{
  "dataset": "short English words printed on busy colour backdrops",
  "train_examples": 22605,
  "image_size": 32,
  "generator_weight_standardization": false,
  "generator_blocks_per_level": 1,
  "generator_block": "plain",
  "discriminator_arch": "resnet",
  "optimizer": "adamw",
  "learning_rate": 0.00042,
  "gradient_noise": 0.3,
  "weight_decay": 0.01
}
Rows from block 6 of the discriminator of a small GAN, named by matrix and row number. Rows with one number belong to one channel. Each number is 500 + 25 x the weight over its row's rms, rounded and kept within 0 to 999. All counts start at 0. Numbers have three digits each.
Before each channel's rows are labels from the 100 images, of 14976, where the channel reaches its highest value: "top examples" is what is common among them. Only what is clearly more common there than usual is listed. The data: short English words printed on busy colour backdrops.
# convs0: first 3x3 conv (discriminator.blocks.6.convs.0.weight, 96x96x3x3, each kernel summed), inputs 0-95
# convs1: second 3x3 conv (discriminator.blocks.6.convs.1.weight, 96x96x3x3, transposed, each kernel summed), outputs 0-95

top examples: bold; black ink; white ink
convs0.23:499486545522471512538467477498515453501481470584519532543504471522510459501487504510484499518479495504423528491520503484483468498511524487460526456492488514534545511517534483518509477514506513532492481510518468507511472532524479543502545476497502495500509534486470519504515494480516493507
convs1.23:485427500474518471542501518446419517519527513461477483528521486499517499539514501502499500515494502507475504518498548484447503502439487503511498504521530534470488506494476464476513557495484456513496546509517473495480527493506490504494504506512478475481486469478495516510482526468505506527

top examples: green ink
convs0.73:472487513526464464503483483415478491485524501478470491470506497487503500509452494497529486487478503492478520522547480496496506472541497559483533502497520526487475534526521473512494510517471487500516491477522505487484545505485492516508500530560524495534457478522503483546516535468517509447
convs1.73:526539526513526514519512520521494488516500504506529497548536506520524523492482485532457483487502519431489512496461506499501506518512500477510534506484494484543462482526521549513543523510523494467490538556484524480505505431488498512568535487497522533481466494474497471497483497499509481475

top examples: bold; black ink; white ink
convs0.49:509497542517495526481497492500498484523480543502529501546492507494492534491505497499473491521501535491491540509530469510511458499517556456529495536511486498526519501508540542518461495553530522499506470485483524530516503509486478542507517435552523545516495543486522535460488513486512472505
convs1.49:495535457525519453530466494487514517455502489512491550504531506489469473498513534485507494564519498506498531513508502518468495519514503449477510483508509505491523514519512458502513503536512497477517527551495517519524463509490491524483520580512491480504461495528456513463534508456523525513

top examples: bold; black ink; white ink
convs0.46:468521525495499481524520501490500463500466483545531492508540505537506521490508468496439499512496497499493467474502530547513482496560481520497554481489479518540499516492503506488497496497508485486546481485512497529522500470530466523497513492495498466443513550503510538458540486485484492566
convs1.46:507494443512500462545531530468478537439505474493508497522470484509506504519497470479478489524518542473497521547525580492489523469503486479499507502451490511503489488543462470498506499499494493546505496468486505494474536482469475481503483505539504499518488506475506495461515496491504544450

top examples: white ink
convs0.51:512505500469521523491497523523468512512501536498529472474507532480532505449466501528507499473498460502521480556502490531503519493464509487558508552490503484545452500507524464499572490480507473492516517526520528494533547517532512511501513493480510504517518513509507491459515511542467521460
convs1.51:491513487484487463493498472514477489473489463513544525519481497500472498506479459560531499537489452535526501514485508500486531486538510493513466512511536488491499513477485553511549475490486480481453519525551525523513494533505454527504525486512511503471494531543456501520540498479461473483

top examples: red ink
convs0.41:505504535508548500523494490521480487524510530476477495495483472505450479505515506492489515511463522491500506518494459492514562495471465510461494552477488489473480490512502511518524549493531489492544515480531471498523517504494507552544454488489467541464498514470523520484540480528533513443
convs1.41:549535441514519501518493509457515508463496524506476500547490488503477515461470466531500530539468507487491513497492475530459485506502493485490529518483478504469506552518487477538510498487530509484569500483529484527523448520491532522514482491498484500498491533552517513505493440483502491518

top examples: red ink
convs0.88:537497513495505531491482516468463499519520485496467516474493513511487502503528508578535553492505464489490491501476482499561441503514494478487519551515515502460495503536502519518478514495489489542470508494535516491487530471531500499504476498530478527486460477536496470528494552547498513533
convs1.88:477480532539472460478466455520507483442522500474501484480515491525490472526516480539508502483498491487540475513489547505468488513550458489486514497485481493495464507483453510468536522489529446477500499513495518549485508519488473473541493487497519488484509503548538503526472486536508486458

top examples: bold; white ink; black ink
convs0.33:481458458501503519512473486542547538535557492493445501487524529456497508485498528513478448435497522509479508479502473516497502500532517553508513478515470524489526510513488495494457507504463524477535525503497526498532508500463476522490537501491502516514526516478465486531463507490514531497
convs1.33:498529517491543509515522509508511498495539535525512472497530499503481488503516513490526461497463494530497511528443499495514485477510535474513454501512557482549487479522505486480434532532485522509429501517484537479511532491519502540521489532466508506501488463491465488477495527519542529507

top examples: red ink
convs0.70:488514509523537512527506491490495517494511557468507469500483520483499490493501497530547494546532545496532467532498490530511497526493450489517526518460536452513488492537532502508498494519555464470513513477555486495477521523510556484495502489493503523520519471532471530501501459505548487487
convs1.70:487479484521489521489489477533547482522477498456502494483522501504468455515505513538492485519504475486540501482536475473504477506535471459492508499500510499530460557486506528480518505523563448476526485467509481535528487558511468472483500496526486494505516528536474521489533498495474459469

top examples: orange ink
convs0.50:521538546485515498503538544473499448482519510521517441486488503523517486492501493543478544487479521494502490509517483477476496527529522470490528483492509484488468462507477507476486487507476457459488526443487512485461484500544451544539478510481468537479523523487481541499504500515519505497
convs1.50:497448484496475481533523516478492508472488528514495530549482514523479533489500488520481533512489514483478482572492499513523543457464465541498527503461480485495488512478508536523543521476513487535510516513524512535466463532476465505488501447492506454532483505509465486513473488499480483474

top examples: green ink
convs0.44:510459467520500506502521453464521512506517506463440505463520469503508490513513503513490476458484504528490543512456466477533530434473505500521475508527495518500512498512525468509518508516476535481504516512503535494463508506453477505495481537578489498501519500480484491522492497509502548456
convs1.44:517537556514507465462485489486504513487500516551495523500499509523497509501537498528536522480509499486497453506443508498497492495498516492485511502506526510515486478486481514512506531499531497454497522539474513477502566490525525490513442502465511528467468488555471427535513486510530473505

top examples: green ink
convs0.19:501476507453478471466479504497511531478541489489490486512520484508550498535509507466498497504526494498494511463519505502474494497569479510493491482473475508515464505474475484552450504482477487459502500462449441494483480524514504467516506549535492541484518489477472479506497546462494499470
convs1.19:523504532485523514521515541511468571470471518496509468500495536492522516533544489532496500481480443457504489500529531464517511504505495547553551520486523502493483479524548486465520527510512509480501496515468522463483548496502532501501475498503509485499480491492534465480511524504534533495

top examples: white ink
convs0.95:500500467511447483491487480487485515525464478489445422467510486477506492478523528491516465491498480479513496486495509527537505470488451516517497488510534481481480541491458525539485487481486532513504515533508513506554486515485513481484495457471537489486519460538529515514531529476471535491
convs1.95:529512497481539583527503512512464514535505533528525490507510538465496498471507548556507510519516482482523494470491519505536502507560511499510485504492516481493510455562502544505519461488487515481469522496500512518480509524535499524510526484485510486475554499495563507491496500481491502509

top examples: bold; black ink; white ink
convs0.24:528531484510456482506519491490530510470513489491571477504523496500497517492561509518480517510583491493535502526502504540540487502519545491526505481553483517539500559500518512500539473492518505489501479504522495520513498482493501496451517482509530532532470552509503525519487495483510502530
convs1.24:486526480498491494466508494462536514510503496482488512502496459513485469531480467487492496541468529472534499479500503454535521486493510432513456506524507498474486510502505549504516530488479501469543468524498471545510488448509475468471524500547492437511495483523482529484522492493454516519

top examples: black ink
convs0.71:521432487518485550476512492529494468512521538525506468488511541489504489493498522487532488501531513499524527525483477494504501495462517469511483478456503492501532502495458494479476505515472543515509450517495532505560512501489559510509475491483511510494545503545544474480510464491549476480
convs1.71:488476457529508502511494470522535493495527452511506550488524511466497512501476508524501503489523500488510536481452504543441470556494526488500511530479527465532525469510535496511508486511522559499504506499485513534518481455509515546514496536496479491515458496483469492472488458518514452510

top examples: green ink
convs0.90:525510496469484495491475521475461531501507524501482486455505490482556505460485545516536487457439527491497508457557460501518488456507454499507516509506513495480499542501511492446499512546469470537506512509501523512505551500472534503478513551505514500501519484502505503491498510490537484473
convs1.90:533529498530534493486489476528507520513484509536514492494555513519505521446546528508493500521445520500473513482450536486508550501520529483532488538485534524481514511541452521454506493486488502512503536541498512500489496484511567508523491516532506499501534511471520525514516476523489468479

top examples: black ink
convs0.39:502529519544502516493516462472488495511468494546523502510517523489527487514460506538437529515527536454491459494507474535478476508497509449502479491501480513497465461491511492481485537479467530516489498535487502549479546503474488539511476502462463519532516465485503502508490483490486463456
convs1.39:488472506438479487507490518473502508486485500530475479542534492507491468466504461496519486472453508535469491532468508493510484504454515494475495480559465568509460466489504510502532505468507482524476473479490500509517536515453471493515539515494500515508506481483472526470532521519454522517

top examples: green ink
convs0.55:496458512501529478500508518457520492480535496458473450517510468542530501495505512519492472504526459530502517538520532508463497480490485527448540533499467513502499513472491476489504499515483469490513478463515510508516478566484483470472474530528470525516490494474481518552509444464507513502
convs1.55:508489462536509508495491509508515537506504510500482498476464481523467496489509483489513485556522514471497526526485563500496495498500454482573495534548500499477493469504510489460497486519535453506501543538468518477498496479545476498495534508467484484519465537484484452513465478517539490493

top examples: green ink
convs0.59:542515485486547491502462460489488494466490511502477473474465477491555471505487523504541496462492495461446508529511496522491493522479478476517463516512536477478481510481457509491453493528517476523520533518480499470543508507505517456503468537510499539470450482521521499487524502496497544478
convs1.59:530527497539518522502466456497537536511482534477523526478495473485462509487529538499478530490478478473475518488473446519500510493551522489523537506464508506497490461519517497496517477519500529520498496506492544513545507518516496446503497502557532539487472494517479550516503504533463472516

top examples: orange ink
convs0.30:490496542489517528484532548489462463527492492502478508514485481530483426491504452481559497533476512457474445508480492473451515502519490496468515512478475527498489479510487482516485498508483506492503533472478473462479525463514495530488474477515464488478558528505483528524500501518500498520
convs1.30:483491483532479490527481522451520500482492503513516512512514542497507551482490545544488530517514478470454494513478492479484481489466483485510499528484531452486520506462533508479499498487551498492485452525522479508532477501526522546502495556475481509512473452479523501469474476503491454455